Weights of a small audio captioner: 2.2M parameters, encoder arch mobilenet_v2.
Rows from block 2 of the text decoder of a small audio captioner, named by matrix and row number. Rows with one number belong to one neuron. Each number is 200 + 20 x the weight over its row's rms, rounded and kept within 0 to 999. All counts start at 0.
After each neuron's rows are labels from the 100 texts, of 14976, where the neuron reaches its largest size: "tokens" is the input token at the peak. Only what is clearly more common there than usual is listed. The data: synthesised imitations of 52 everyday sounds, one a clip.
# gate: MLP gate (decoder.blocks.2.mlp.gate.weight, 336x128), inputs 0-127
# fc1: MLP up (decoder.blocks.2.mlp.fc1.weight, 336x128), inputs 0-127
# fc2: MLP down (decoder.blocks.2.mlp.fc2.weight, 128x336, transposed), outputs 0-127

gate.270,191,232,203,211,211,235,229,209,225,220,189,194,187,196,205,186,237,226,205,215,205,218,216,208,213,211,193,198,200,235,218,209,190,205,199,154,221,210,239,229,220,210,191,216,241,252,218,213,194,230,195,191,195,186,161,180,203,184,199,224,183,212,179,206,201,195,208,187,232,212,211,179,185,212,200,218,192,191,203,198,186,202,233,197,230,233,214,190,228,162,164,215,199,186,207,223,219,175,207,191,216,194,233,209,218,194,199,202,206,207,186,167,196,175,178,221,236,249,194,241,202,224,190,237,199,225,213,212
fc1.270,199,191,189,229,192,240,187,218,193,239,196,181,171,171,203,188,196,206,213,228,198,196,215,163,213,171,203,197,202,200,213,178,201,217,209,184,243,221,229,188,210,184,213,200,214,234,188,237,203,244,211,216,164,172,196,171,228,218,231,183,174,169,191,208,178,210,194,194,178,230,216,158,196,200,225,178,212,181,215,175,183,205,217,202,185,240,207,172,205,171,179,164,221,184,204,196,207,165,198,179,220,186,220,202,216,171,198,202,206,211,192,213,196,191,177,221,216,225,227,207,207,241,217,211,180,179,195,207
fc2.270,227,156,162,161,175,213,236,199,215,187,185,160,182,195,220,205,210,226,200,217,196,225,210,223,198,208,159,199,211,173,188,203,179,180,204,164,188,193,186,205,218,235,227,203,209,232,168,189,209,222,225,187,238,190,203,176,187,207,206,203,246,181,183,190,245,216,216,225,177,177,210,201,186,205,207,207,246,196,215,180,193,203,218,193,169,209,201,194,205,215,175,161,215,187,212,207,200,193,199,156,221,184,212,199,199,210,199,172,211,183,215,206,181,212,207,205,185,188,217,177,197,160,206,194,224,169,214,183
tokens: "r"; "n"

gate.248,164,206,168,213,200,189,192,234,195,203,235,218,191,204,249,156,199,210,215,205,200,210,195,200,178,215,196,173,208,208,222,188,177,202,178,203,196,241,195,210,195,210,194,219,256,199,208,219,253,223,193,185,215,196,193,199,206,191,228,203,221,209,221,202,209,191,174,200,213,190,200,193,242,206,204,185,193,217,228,210,210,187,199,192,175,175,174,182,203,235,198,223,186,215,202,229,225,226,191,167,196,220,173,212,228,242,204,209,214,214,200,222,235,166,182,199,177,212,165,152,188,190,184,184,196,187,181,215
fc1.248,205,178,205,209,183,213,179,218,236,199,212,186,206,208,208,207,206,211,192,175,208,190,194,192,177,201,181,206,222,209,205,214,188,200,240,196,192,195,203,179,176,226,206,220,169,176,218,201,184,218,196,183,176,203,218,195,177,172,175,209,168,219,194,230,203,232,221,217,209,251,210,196,186,180,189,219,240,241,209,232,214,188,238,209,215,220,169,156,180,195,160,227,224,206,180,201,204,201,183,214,220,189,257,179,190,219,169,198,180,202,157,216,216,198,196,167,228,190,192,215,194,229,212,189,191,233,204,200
fc2.248,186,185,211,236,172,209,168,231,213,194,192,253,211,214,239,205,216,198,195,169,219,193,172,199,219,197,192,209,222,242,240,189,199,240,195,214,224,224,202,205,206,214,161,204,200,214,206,213,216,226,194,176,186,184,204,216,191,209,208,190,202,241,226,185,215,232,212,192,197,190,201,183,226,223,187,214,214,157,192,169,187,193,167,201,192,180,242,208,162,205,180,194,221,210,208,232,192,216,188,188,172,224,191,222,171,202,211,201,187,217,226,188,187,183,179,164,206,211,213,226,227,160,193,190,215,193,200,211
tokens: "t"

gate.280,208,159,193,219,195,242,209,221,183,185,203,171,190,182,207,212,165,210,187,223,210,227,214,207,223,173,196,213,212,207,198,167,205,198,217,170,199,197,199,208,215,211,218,183,203,200,173,207,156,193,228,219,231,198,220,221,165,193,209,198,176,235,206,202,182,173,238,163,215,185,205,207,212,157,225,168,217,204,205,198,168,211,202,232,168,233,216,220,185,184,181,203,173,216,206,220,193,205,181,193,209,161,199,181,188,161,194,191,263,188,194,205,232,174,201,222,217,200,204,204,189,202,197,188,201,209,224,217
fc1.280,206,169,229,216,203,188,182,227,234,206,205,202,224,170,220,181,207,160,199,219,193,208,198,176,178,192,227,158,197,170,203,193,158,195,194,206,185,222,212,196,217,190,171,224,180,232,181,210,220,175,242,190,206,231,210,233,231,177,202,196,181,187,198,203,175,174,230,187,180,193,179,178,182,188,168,166,198,214,208,227,172,196,206,191,209,210,234,175,231,214,228,186,230,187,219,167,220,183,188,190,192,234,166,165,175,213,214,198,206,201,216,230,190,204,214,208,193,208,207,218,191,203,178,212,193,177,187,185
fc2.280,201,185,175,202,163,227,183,213,189,230,188,181,186,199,202,205,214,191,224,214,202,172,187,239,215,182,172,213,206,164,205,221,203,177,204,194,202,202,166,201,196,239,196,213,190,189,192,219,206,163,190,188,175,215,207,194,245,184,172,184,161,177,164,187,233,165,225,171,182,228,215,223,184,211,195,190,219,199,211,176,185,163,208,190,192,217,190,200,190,214,226,215,181,246,235,185,190,195,213,205,190,240,199,178,173,243,205,218,183,185,230,221,219,186,207,199,226,197,194,214,231,191,198,187,179,179,199,189
tokens: "r"

gate.144,190,213,163,191,193,159,178,207,183,159,238,205,196,207,203,190,201,167,251,219,223,199,217,216,192,207,212,195,191,195,213,227,207,209,183,196,212,180,244,200,217,225,177,178,195,209,229,194,240,201,210,226,184,187,174,195,230,188,185,195,192,221,219,210,260,189,209,192,236,188,157,216,222,205,183,178,210,220,199,208,213,214,206,259,220,203,205,202,222,203,206,231,229,203,208,184,229,238,197,206,221,206,193,186,172,188,214,186,191,212,225,205,211,214,174,204,219,205,190,165,201,201,195,189,202,179,207,229
fc1.144,214,227,187,190,193,198,181,148,215,186,234,209,175,192,235,228,217,174,189,194,202,225,211,248,206,202,209,211,190,210,202,201,218,207,205,225,203,226,215,214,184,179,152,206,176,222,217,201,229,190,202,188,191,212,215,160,201,204,173,211,214,234,195,194,233,185,216,225,209,211,192,227,203,181,197,235,241,202,193,192,209,205,215,206,193,210,206,188,165,173,157,207,204,222,230,202,220,188,184,186,189,188,213,172,178,214,219,194,191,214,189,200,196,210,156,172,229,226,214,219,174,182,235,184,225,198,227,231
fc2.144,201,149,198,225,220,170,212,178,184,167,170,221,175,196,208,176,206,200,216,202,211,218,178,200,225,205,181,259,179,240,213,175,176,210,209,189,250,175,205,196,210,199,203,188,170,171,197,189,172,220,197,204,198,168,240,170,164,175,228,214,172,212,221,197,176,202,196,237,214,199,193,217,198,215,204,184,175,181,206,204,223,222,176,205,237,171,220,176,202,180,195,189,192,207,194,225,236,195,210,222,205,188,195,228,219,161,207,197,182,207,178,184,191,182,195,198,185,207,188,206,197,183,210,221,216,200,214,189
tokens: "r"; "a"

gate.225,220,196,201,190,214,220,217,212,191,211,211,221,214,250,197,208,173,213,235,204,201,177,196,184,204,223,189,223,173,208,225,207,222,206,182,204,223,184,226,193,195,218,183,179,205,229,199,209,206,186,148,178,241,182,208,172,219,190,179,207,195,193,187,208,233,200,195,187,220,190,215,228,173,195,171,187,185,220,171,195,265,220,213,204,145,228,200,212,178,202,220,189,223,187,190,181,208,201,191,179,209,202,162,198,186,208,201,174,199,206,202,163,170,186,175,216,188,176,203,223,216,210,206,193,176,235,228,171
fc1.225,184,189,159,195,183,187,207,177,213,207,235,207,194,196,187,194,221,149,196,185,167,201,196,229,184,185,156,192,193,252,201,201,233,198,184,207,193,182,183,185,235,205,179,189,196,194,234,190,196,207,176,216,180,222,180,201,232,184,177,213,195,176,190,199,189,254,195,214,184,191,218,157,205,171,213,182,223,186,204,209,214,179,188,187,210,231,191,205,174,178,174,218,188,217,219,208,200,224,217,191,196,184,180,214,182,203,192,196,154,227,194,216,172,178,192,182,216,250,194,203,203,177,180,219,207,187,227,225
fc2.225,191,196,215,219,193,208,206,246,190,223,183,200,173,189,208,208,235,189,207,170,161,234,181,245,229,198,182,205,215,211,212,202,242,225,179,213,188,201,208,202,197,220,205,198,203,190,170,179,169,222,205,209,197,168,244,203,203,183,161,203,221,220,200,202,222,203,214,176,176,173,195,189,202,156,179,217,208,196,191,193,161,201,166,204,205,184,190,158,235,183,183,183,199,163,203,188,202,209,207,200,190,179,163,194,215,178,175,229,191,197,187,225,182,204,169,178,210,185,183,227,173,183,174,205,184,188,210,220
tokens: "q"; "w"

gate.233,198,208,241,199,204,229,190,211,210,198,210,198,186,230,207,189,204,194,213,190,255,179,180,202,180,211,190,198,194,193,232,201,218,245,219,221,205,175,203,222,177,177,167,174,208,174,230,174,192,182,170,197,188,213,218,215,238,192,191,202,197,193,201,226,184,216,194,206,186,243,212,189,211,184,193,201,240,214,180,199,233,184,207,177,237,200,219,193,208,187,215,226,206,207,223,233,198,199,231,188,186,204,196,209,190,187,199,241,182,221,206,224,230,200,190,190,205,260,230,172,185,181,180,236,203,239,212,204
fc1.233,216,238,222,211,177,210,186,204,218,185,196,197,215,208,184,200,164,200,189,202,213,208,193,212,146,208,188,211,232,175,191,208,202,213,182,229,169,198,214,198,174,174,219,192,222,163,195,194,174,187,203,216,187,185,228,169,224,209,177,233,197,185,201,214,176,181,157,178,194,231,231,173,214,202,179,203,197,184,175,172,192,230,176,191,148,220,189,204,197,219,199,164,176,238,235,175,216,198,209,201,199,197,172,215,202,177,218,167,220,227,213,171,205,168,187,213,188,195,190,223,197,198,210,219,209,228,210,205
fc2.233,189,201,199,204,204,201,162,259,193,177,210,220,174,241,173,200,193,189,223,183,221,193,189,224,188,192,176,239,206,211,211,185,205,224,200,199,200,174,176,195,240,233,200,223,216,224,219,195,175,184,198,227,183,183,169,145,225,198,193,211,217,175,255,185,153,187,171,190,188,196,227,213,195,200,206,203,205,194,197,198,215,199,236,190,192,199,190,185,172,175,215,195,193,167,216,177,200,215,223,198,185,186,194,191,208,181,174,196,216,181,178,213,229,192,216,200,224,215,207,196,201,214,190,200,196,231,246,219
tokens: "q"; "c"; "b"

gate.117,177,202,199,210,205,190,218,217,192,197,243,208,212,205,161,164,214,182,194,175,210,219,219,172,169,217,206,211,184,196,225,210,208,190,198,246,232,191,216,223,193,182,227,201,219,184,185,192,218,159,208,216,241,201,189,205,200,185,184,183,183,201,187,196,195,221,225,224,188,264,203,215,219,208,220,212,201,170,198,223,229,229,185,202,213,197,237,158,204,207,187,211,205,185,181,198,208,197,179,211,200,198,204,205,190,200,212,210,223,203,198,197,165,218,193,182,221,207,245,175,172,211,200,212,233,209,192,135
fc1.117,227,206,184,209,187,172,213,210,210,242,217,229,198,217,149,188,199,215,167,185,193,222,190,197,201,202,203,221,181,182,203,215,231,191,222,207,223,203,209,216,196,176,225,187,202,191,180,178,163,181,234,225,194,195,191,194,208,218,182,169,204,141,184,195,215,176,193,221,228,223,191,195,216,178,190,197,193,214,196,223,176,207,210,186,226,203,240,221,204,212,171,215,223,167,219,193,178,223,184,211,182,210,208,196,188,159,224,221,175,230,189,213,209,220,206,208,223,226,225,202,215,242,196,203,241,180,200,169
fc2.117,208,226,200,176,190,187,230,206,195,188,197,188,210,215,210,219,205,195,217,206,185,217,192,220,214,172,193,192,211,194,210,219,210,206,194,213,210,188,195,184,186,214,235,240,226,202,208,204,178,206,202,151,187,197,193,184,157,191,229,213,228,174,170,188,232,180,218,192,199,222,202,214,178,164,186,197,188,211,213,166,177,221,188,180,190,214,192,201,198,213,180,194,206,250,210,214,180,226,203,202,200,227,216,149,208,241,227,214,228,177,231,207,194,178,208,175,212,184,209,205,225,149,212,247,215,171,169,182
tokens: "e"

gate.199,183,202,172,214,199,191,175,216,216,208,219,204,228,192,184,211,189,203,246,238,212,244,197,231,186,224,182,194,224,194,209,204,154,216,207,172,194,192,169,220,208,159,223,182,182,192,183,189,227,199,177,194,226,235,185,192,182,193,247,176,207,206,186,231,184,179,203,194,176,217,198,208,209,199,189,161,195,209,184,243,175,191,196,272,200,210,201,181,215,214,214,225,227,199,195,190,217,213,175,216,215,186,212,174,172,213,204,205,200,207,234,183,221,200,207,224,192,209,207,178,197,214,188,216,177,204,178,202
fc1.199,203,176,182,205,210,196,190,202,204,222,197,190,206,199,199,172,200,219,194,206,227,206,230,184,183,221,193,191,185,197,196,213,212,214,205,191,191,201,198,217,202,174,222,205,198,180,197,208,192,195,214,224,231,232,183,235,244,170,227,182,204,219,163,194,207,153,180,174,223,213,199,191,226,199,214,176,185,201,190,219,217,181,196,227,219,198,218,221,262,236,227,163,221,199,193,206,213,202,185,222,222,217,197,206,197,191,210,181,200,157,191,165,215,166,173,213,194,192,220,186,211,180,214,194,161,138,167,210
fc2.199,200,214,185,210,207,196,180,193,216,179,217,184,208,184,220,193,176,199,224,199,160,180,263,200,196,187,227,227,238,187,163,234,219,194,160,194,184,195,213,206,181,231,177,202,211,217,207,241,208,169,201,175,198,191,197,200,191,214,163,190,203,152,182,196,214,176,207,193,213,197,239,201,167,211,199,191,191,190,209,188,213,190,232,209,211,182,189,225,199,170,203,190,225,208,199,167,180,182,191,181,215,214,190,199,197,223,226,173,239,166,167,225,205,218,204,176,210,213,199,192,209,230,195,209,236,214,171,213
tokens: "r"

gate.89,197,173,201,183,210,175,199,213,198,216,200,206,200,233,233,175,192,177,220,192,261,191,204,165,192,207,165,232,194,197,216,180,203,187,197,212,202,224,189,205,195,224,205,202,238,221,181,214,241,183,241,224,210,198,172,209,209,209,231,224,209,186,204,210,217,199,217,163,212,212,190,211,214,190,220,206,218,186,233,198,217,160,202,171,200,186,196,207,220,180,206,221,201,191,166,210,176,187,175,189,227,222,190,211,190,228,155,225,202,212,208,176,170,182,225,185,251,225,191,177,215,190,224,183,204,217,181,217
fc1.89,206,226,191,211,184,202,199,212,213,169,192,185,173,197,204,178,210,213,203,238,163,224,205,181,188,244,215,175,179,220,189,189,189,257,189,205,190,194,192,184,176,239,191,234,197,208,189,208,181,175,189,169,201,210,203,190,202,210,183,211,220,227,174,174,209,185,192,228,226,177,239,198,183,239,185,207,204,166,162,198,210,193,199,209,184,218,166,192,162,221,197,190,180,228,220,220,216,190,218,180,203,200,180,200,162,191,192,185,189,196,188,266,214,184,185,196,212,201,199,210,198,197,210,198,187,200,199,250
fc2.89,179,217,150,227,173,165,186,193,177,196,198,154,175,210,207,180,224,223,209,215,176,198,204,206,216,194,233,170,192,164,206,207,219,194,238,192,236,198,199,187,187,196,207,193,235,196,161,208,218,195,196,187,166,174,210,233,186,218,183,196,223,200,199,214,215,203,196,203,235,208,171,208,220,214,195,223,203,186,207,199,210,186,232,203,171,184,162,167,204,224,236,232,194,214,209,215,235,216,162,194,180,171,212,192,197,188,192,232,184,188,205,221,198,196,206,226,198,198,228,218,171,200,184,190,235,197,183,227
tokens: "e"; "d"

gate.215,206,206,214,193,200,206,205,193,192,205,204,216,178,203,162,231,228,172,228,178,206,211,175,187,216,232,213,221,184,182,203,183,182,230,210,227,202,226,196,181,217,207,193,201,190,218,186,226,213,192,213,182,204,220,207,189,177,212,194,185,242,192,241,233,204,220,227,229,217,174,198,210,167,199,206,198,183,157,209,178,158,230,179,219,161,218,188,176,231,241,175,216,225,204,211,236,188,185,181,235,226,207,204,175,215,183,197,227,206,177,189,196,207,200,193,251,193,205,183,162,185,219,203,197,210,212,187,189
fc1.215,215,196,177,219,196,179,186,202,239,181,175,228,207,184,208,215,193,221,241,194,201,202,229,210,218,168,245,182,159,224,210,215,177,210,196,186,192,195,191,201,199,222,208,205,203,208,202,168,232,212,187,198,186,222,197,210,201,218,209,147,198,180,157,192,177,212,197,172,210,167,191,195,198,211,196,215,189,195,200,176,161,177,205,167,193,183,207,211,208,209,177,176,204,220,177,191,214,189,246,205,199,197,184,188,163,194,218,179,195,205,146,242,213,203,182,183,190,187,196,239,227,217,197,226,216,168,182,182
fc2.215,197,209,181,158,181,215,192,195,174,193,213,217,234,192,206,197,201,204,195,221,151,195,210,215,155,199,211,205,214,180,217,205,190,217,201,213,190,192,237,232,164,181,268,207,171,192,215,230,212,198,209,215,206,203,206,201,178,171,201,210,174,248,187,209,193,195,159,178,193,202,190,195,220,170,184,188,229,220,237,164,232,218,200,202,188,185,203,168,184,225,192,208,198,174,225,223,156,205,224,181,229,196,208,207,211,190,199,210,186,209,172,188,212,190,184,177,198,195,202,187,208,210,168,185,183,226,211,191
tokens: "t"; "l"

gate.300,135,189,168,181,195,214,173,211,213,215,209,183,209,174,210,165,189,228,224,231,239,184,192,195,174,183,160,207,225,229,205,186,219,186,205,210,190,229,176,209,158,209,221,193,228,201,199,250,242,169,186,214,216,195,189,182,203,198,232,204,221,172,193,195,207,201,181,195,176,217,216,198,210,186,241,147,198,208,192,189,206,213,179,204,187,230,208,192,228,186,211,199,190,201,209,194,221,203,201,186,229,227,229,207,196,207,193,200,196,224,214,199,216,206,211,196,206,219,193,183,183,195,162,183,230,201,227,218
fc1.300,231,165,219,228,180,183,216,197,173,191,192,217,203,223,213,221,213,200,198,192,193,208,209,190,206,208,222,196,213,178,220,196,200,221,208,204,186,185,227,217,228,218,150,206,198,201,195,187,185,167,227,197,205,228,250,250,217,194,210,205,195,223,204,179,182,187,244,183,203,171,193,208,199,203,176,218,164,207,213,230,170,189,218,219,195,239,205,202,190,195,176,218,212,190,183,149,201,186,181,219,189,213,177,215,204,207,160,194,202,217,182,204,206,167,226,231,191,171,214,204,212,217,242,194,177,234,190,178
fc2.300,219,178,211,224,194,230,218,187,183,216,168,195,197,180,215,202,179,218,171,179,207,183,184,209,214,222,202,194,206,225,230,222,188,219,196,185,198,217,190,166,220,211,178,213,185,225,230,220,192,218,221,204,179,175,213,229,232,167,182,190,155,223,212,233,189,157,231,178,202,195,215,211,195,183,201,174,195,180,181,168,167,150,192,188,226,170,195,186,189,233,195,227,203,176,186,170,176,203,192,214,186,220,201,201,189,212,189,215,193,220,228,197,182,213,191,194,154,211,192,244,219,202,205,180,225,186,196,207
tokens: "r"

gate.193,172,192,196,203,208,209,204,199,157,212,206,225,226,228,201,213,158,202,192,228,185,186,189,219,202,208,195,194,215,162,180,221,210,171,198,186,187,230,181,192,206,193,189,202,191,237,170,205,200,160,198,240,177,204,162,178,202,213,183,214,183,222,188,198,206,196,207,224,202,208,204,215,201,211,207,215,170,186,217,170,209,202,187,208,179,199,203,175,162,192,186,193,216,233,189,149,219,204,162,190,196,223,212,198,179,190,257,177,175,177,197,174,188,171,233,187,224,225,226,226,210,173,237,197,210,200,212,195
fc1.193,181,221,218,205,206,205,205,210,200,217,156,228,209,231,195,233,207,192,202,182,201,178,194,214,195,226,180,169,201,175,236,219,198,209,190,208,181,184,184,179,207,199,180,213,181,195,179,196,206,230,208,222,154,180,228,182,218,210,235,178,218,190,178,200,181,182,197,205,216,161,176,231,200,201,229,171,214,174,173,225,215,184,221,165,245,211,207,162,195,200,203,211,224,204,164,177,202,172,200,194,190,233,206,191,181,150,170,192,196,206,203,177,214,203,191,195,241,197,166,174,211,201,217,185,195,181,213,189
fc2.193,230,169,183,202,222,193,224,171,208,175,210,188,198,193,218,179,159,188,190,172,186,219,232,207,199,173,197,192,183,195,196,231,210,190,209,215,186,202,160,195,126,175,186,180,212,189,203,172,200,218,205,225,194,171,207,208,212,205,209,216,221,188,190,203,222,210,203,173,236,204,206,148,201,192,174,223,201,209,214,201,225,196,224,191,175,178,221,190,223,227,198,184,214,182,200,201,217,216,180,187,173,200,185,195,201,220,216,207,222,176,211,221,194,211,191,205,163,243,213,235,174,211,186,226,191,192,234,235
tokens: "e"; "t"

gate.207,176,204,171,204,184,178,214,192,217,226,185,228,205,227,194,196,196,225,218,201,204,199,207,176,233,189,168,177,197,191,220,212,195,174,183,196,248,197,239,223,213,217,165,218,209,201,226,174,228,185,175,202,213,239,188,208,197,183,202,200,212,210,200,186,236,224,217,218,199,209,174,199,168,214,193,227,197,218,212,216,202,195,221,195,196,211,191,165,182,245,171,238,212,232,216,188,190,199,195,176,189,221,205,205,185,222,242,214,212,157,172,176,223,209,230,184,193,232,216,200,193,196,238,178,215,197,176,221
fc1.207,193,184,204,194,195,196,208,221,227,182,189,204,204,191,221,149,194,222,206,206,211,189,177,186,195,178,148,201,225,215,230,192,214,205,163,193,200,205,225,188,233,202,186,257,201,206,202,192,209,194,204,205,180,176,201,203,169,193,183,181,193,243,194,226,253,205,190,206,203,230,216,198,177,226,206,202,218,187,189,233,229,162,207,192,218,253,187,191,196,211,187,223,197,222,221,191,202,207,200,198,211,230,188,221,165,231,197,205,189,189,191,208,202,212,190,169,220,188,171,177,182,195,262,188,208,214,203,206
fc2.207,204,202,223,180,246,211,188,209,200,197,162,197,187,221,190,211,182,212,212,196,185,183,213,210,188,201,203,164,194,202,189,217,209,211,186,220,175,210,179,193,179,208,176,183,204,211,200,190,190,201,185,192,224,187,183,190,190,219,192,193,222,207,190,204,194,221,231,207,232,202,188,196,208,226,202,196,171,264,201,224,186,180,170,164,219,177,213,221,174,200,197,203,186,190,191,208,207,178,174,258,236,173,205,206,200,215,251,160,198,142,186,174,210,230,220,205,178,209,211,192,205,181,245,174,176,179,208,200
tokens: "e"

gate.303,208,176,233,200,209,229,208,191,186,190,225,219,222,206,159,170,184,198,203,206,232,202,198,169,187,223,208,209,234,208,209,199,170,190,207,238,200,186,196,218,200,202,179,193,204,238,215,205,226,152,173,190,192,164,212,198,184,179,200,181,246,178,188,229,240,194,186,182,208,174,213,186,204,198,201,197,157,217,207,187,203,161,173,195,180,199,218,207,196,203,191,199,197,182,173,198,213,207,201,212,212,191,202,176,233,200,194,173,186,180,217,161,188,155,190,250,211,198,184,182,252,202,176,187,202,194,217,195
fc1.303,192,187,175,226,218,230,187,223,208,205,224,196,188,198,199,189,183,215,167,171,214,210,194,237,189,222,176,190,213,211,181,218,163,190,195,173,190,195,184,217,192,210,182,201,230,180,173,202,177,225,177,205,247,189,176,200,200,174,225,176,199,223,188,210,219,183,217,195,211,196,222,203,210,184,178,169,201,226,220,186,223,211,229,203,188,201,226,216,197,204,231,225,233,170,183,207,170,189,226,161,196,239,183,193,223,216,198,162,196,222,211,189,188,200,181,204,184,162,259,225,208,192,162,184,207,192,190,211
fc2.303,203,195,204,193,224,170,203,204,221,207,201,224,176,187,164,216,189,196,176,217,224,190,222,192,201,175,214,222,158,192,197,175,207,193,213,208,220,179,193,226,206,171,251,212,184,228,233,188,241,176,229,214,194,210,216,217,192,211,240,218,220,236,184,227,208,179,210,196,212,229,211,205,190,199,183,192,192,226,195,185,224,160,189,203,158,202,212,235,240,199,212,242,222,203,182,179,191,210,201,200,239,190,218,205,181,204,220,170,223,200,191,218,211,219,176,211,193,195,177,180,189,220,221,185,224,210,172,172
tokens: "t"

gate.53,222,212,188,207,228,182,221,214,186,171,153,197,181,211,203,206,197,197,189,209,176,181,219,199,230,206,230,210,221,182,211,238,179,205,205,208,181,226,172,193,178,176,218,209,182,179,199,221,202,165,235,231,203,198,185,204,199,197,236,198,187,187,197,203,193,182,199,211,189,194,170,214,215,188,215,239,197,184,217,242,211,209,205,184,216,213,215,219,202,241,196,210,195,202,195,177,224,200,201,202,161,219,144,187,189,155,187,220,177,165,164,198,189,170,201,221,204,224,220,161,197,206,229,202,158,191,192,203
fc1.53,209,187,187,195,187,217,161,184,218,190,201,204,204,180,185,196,188,186,205,232,210,192,247,226,178,245,182,161,188,206,202,205,197,219,184,191,179,226,184,192,202,194,147,208,175,194,194,207,203,177,197,211,158,196,188,195,201,189,206,170,199,227,163,203,213,179,154,226,224,160,204,180,172,189,187,194,191,198,201,217,196,177,195,195,171,179,208,213,174,196,196,212,201,220,206,164,200,204,201,210,191,213,200,219,211,204,156,233,176,173,248,200,199,212,217,184,220,200,215,206,227,190,190,206,242,202,151,226
fc2.53,215,221,205,227,229,216,173,201,210,218,203,204,180,209,207,193,201,198,211,207,187,151,178,185,217,216,201,224,217,229,177,191,186,225,189,199,191,218,193,177,223,202,182,180,193,206,197,200,202,184,179,213,192,193,193,211,213,204,196,234,184,232,203,230,197,207,178,185,198,176,168,209,222,210,226,233,192,179,195,198,192,199,189,223,209,169,205,200,186,215,187,191,193,183,153,197,211,185,187,190,182,158,188,225,226,156,164,222,160,191,170,181,199,184,206,239,171,202,217,182,160,227,171,179,181,173,245,237
tokens: "e"

gate.122,193,153,214,186,231,215,184,204,189,235,200,217,203,226,209,242,218,201,198,174,227,182,248,199,217,210,192,171,265,257,214,195,207,229,192,209,199,223,172,189,216,196,214,186,183,209,198,185,210,199,188,217,180,170,180,199,198,187,225,174,208,167,219,197,227,202,214,196,233,243,181,190,202,185,195,198,192,225,239,213,196,240,172,187,203,212,181,207,203,196,231,220,193,210,183,202,195,198,187,226,230,176,208,203,187,216,225,197,183,205,198,229,179,212,181,193,204,221,225,216,227,210,182,197,179,200,184,204
fc1.122,205,165,207,189,208,204,171,196,203,216,200,215,205,223,223,206,178,166,169,202,230,183,223,219,219,200,203,196,233,196,224,195,228,201,201,229,185,200,186,200,187,191,182,189,191,189,222,227,205,228,196,222,189,181,191,173,216,208,242,193,201,185,230,176,214,188,233,204,224,210,223,223,237,203,225,203,214,203,211,189,188,231,180,165,222,162,203,196,218,173,227,193,204,176,190,216,221,186,169,189,211,177,213,167,223,216,204,209,162,182,202,190,158,217,207,189,210,169,242,196,217,219,163,198,153,186,179,225
fc2.122,179,203,196,184,241,202,195,197,248,205,179,215,183,198,191,227,201,195,211,187,194,196,187,201,216,181,208,185,226,210,182,211,201,204,198,210,188,175,165,199,214,175,195,213,198,209,230,167,185,196,199,164,163,191,215,195,197,216,231,236,196,191,204,190,221,219,172,183,181,166,180,152,208,192,190,179,207,247,228,207,220,177,201,191,180,175,187,196,213,170,195,230,243,211,194,205,201,196,217,231,186,210,154,192,203,180,210,170,159,210,181,226,173,186,214,200,175,199,187,197,205,214,230,217,165,162,184,177
tokens: "t"

gate.29,213,189,206,207,175,214,164,196,249,185,220,151,211,159,173,196,154,194,234,200,210,205,190,185,185,209,155,169,207,220,193,174,216,191,193,177,205,182,143,192,198,191,232,214,173,177,217,191,212,217,228,217,208,180,211,188,192,209,228,198,205,177,224,206,189,187,203,203,208,174,184,250,223,222,177,210,211,182,214,201,215,198,189,184,203,206,199,194,221,193,200,208,183,241,218,200,191,208,209,217,192,226,222,175,185,170,192,207,208,192,199,196,211,191,200,189,234,236,207,208,159,216,188,188,208,209,229,234
fc1.29,191,181,182,163,180,231,173,188,241,200,195,174,200,178,192,180,179,197,186,231,210,192,177,183,175,226,162,198,229,202,183,200,189,197,228,165,204,194,197,228,198,199,214,220,208,188,189,223,194,218,178,212,213,227,211,167,189,221,210,224,189,198,206,240,197,189,174,227,212,204,218,219,179,205,192,196,236,190,184,191,240,249,168,214,205,209,195,207,215,223,191,188,154,207,211,161,184,225,219,195,209,189,224,207,206,180,168,206,199,204,194,197,213,205,191,251,217,173,183,176,170,188,189,208,207,223,173,224
fc2.29,170,190,210,170,175,193,175,176,237,198,211,184,221,216,190,190,202,188,212,221,173,182,189,224,188,215,200,194,187,196,192,189,204,202,228,182,221,164,190,195,191,191,235,221,220,174,191,200,202,201,190,211,226,209,196,190,203,218,214,209,211,203,227,233,210,213,134,205,171,245,208,234,156,233,196,196,184,206,212,228,185,200,209,229,196,217,221,210,202,164,187,214,229,192,207,183,191,203,190,211,201,217,164,198,178,179,196,188,229,173,187,172,223,191,225,238,229,224,237,209,187,223,169,182,199,174,203,205
tokens: "r"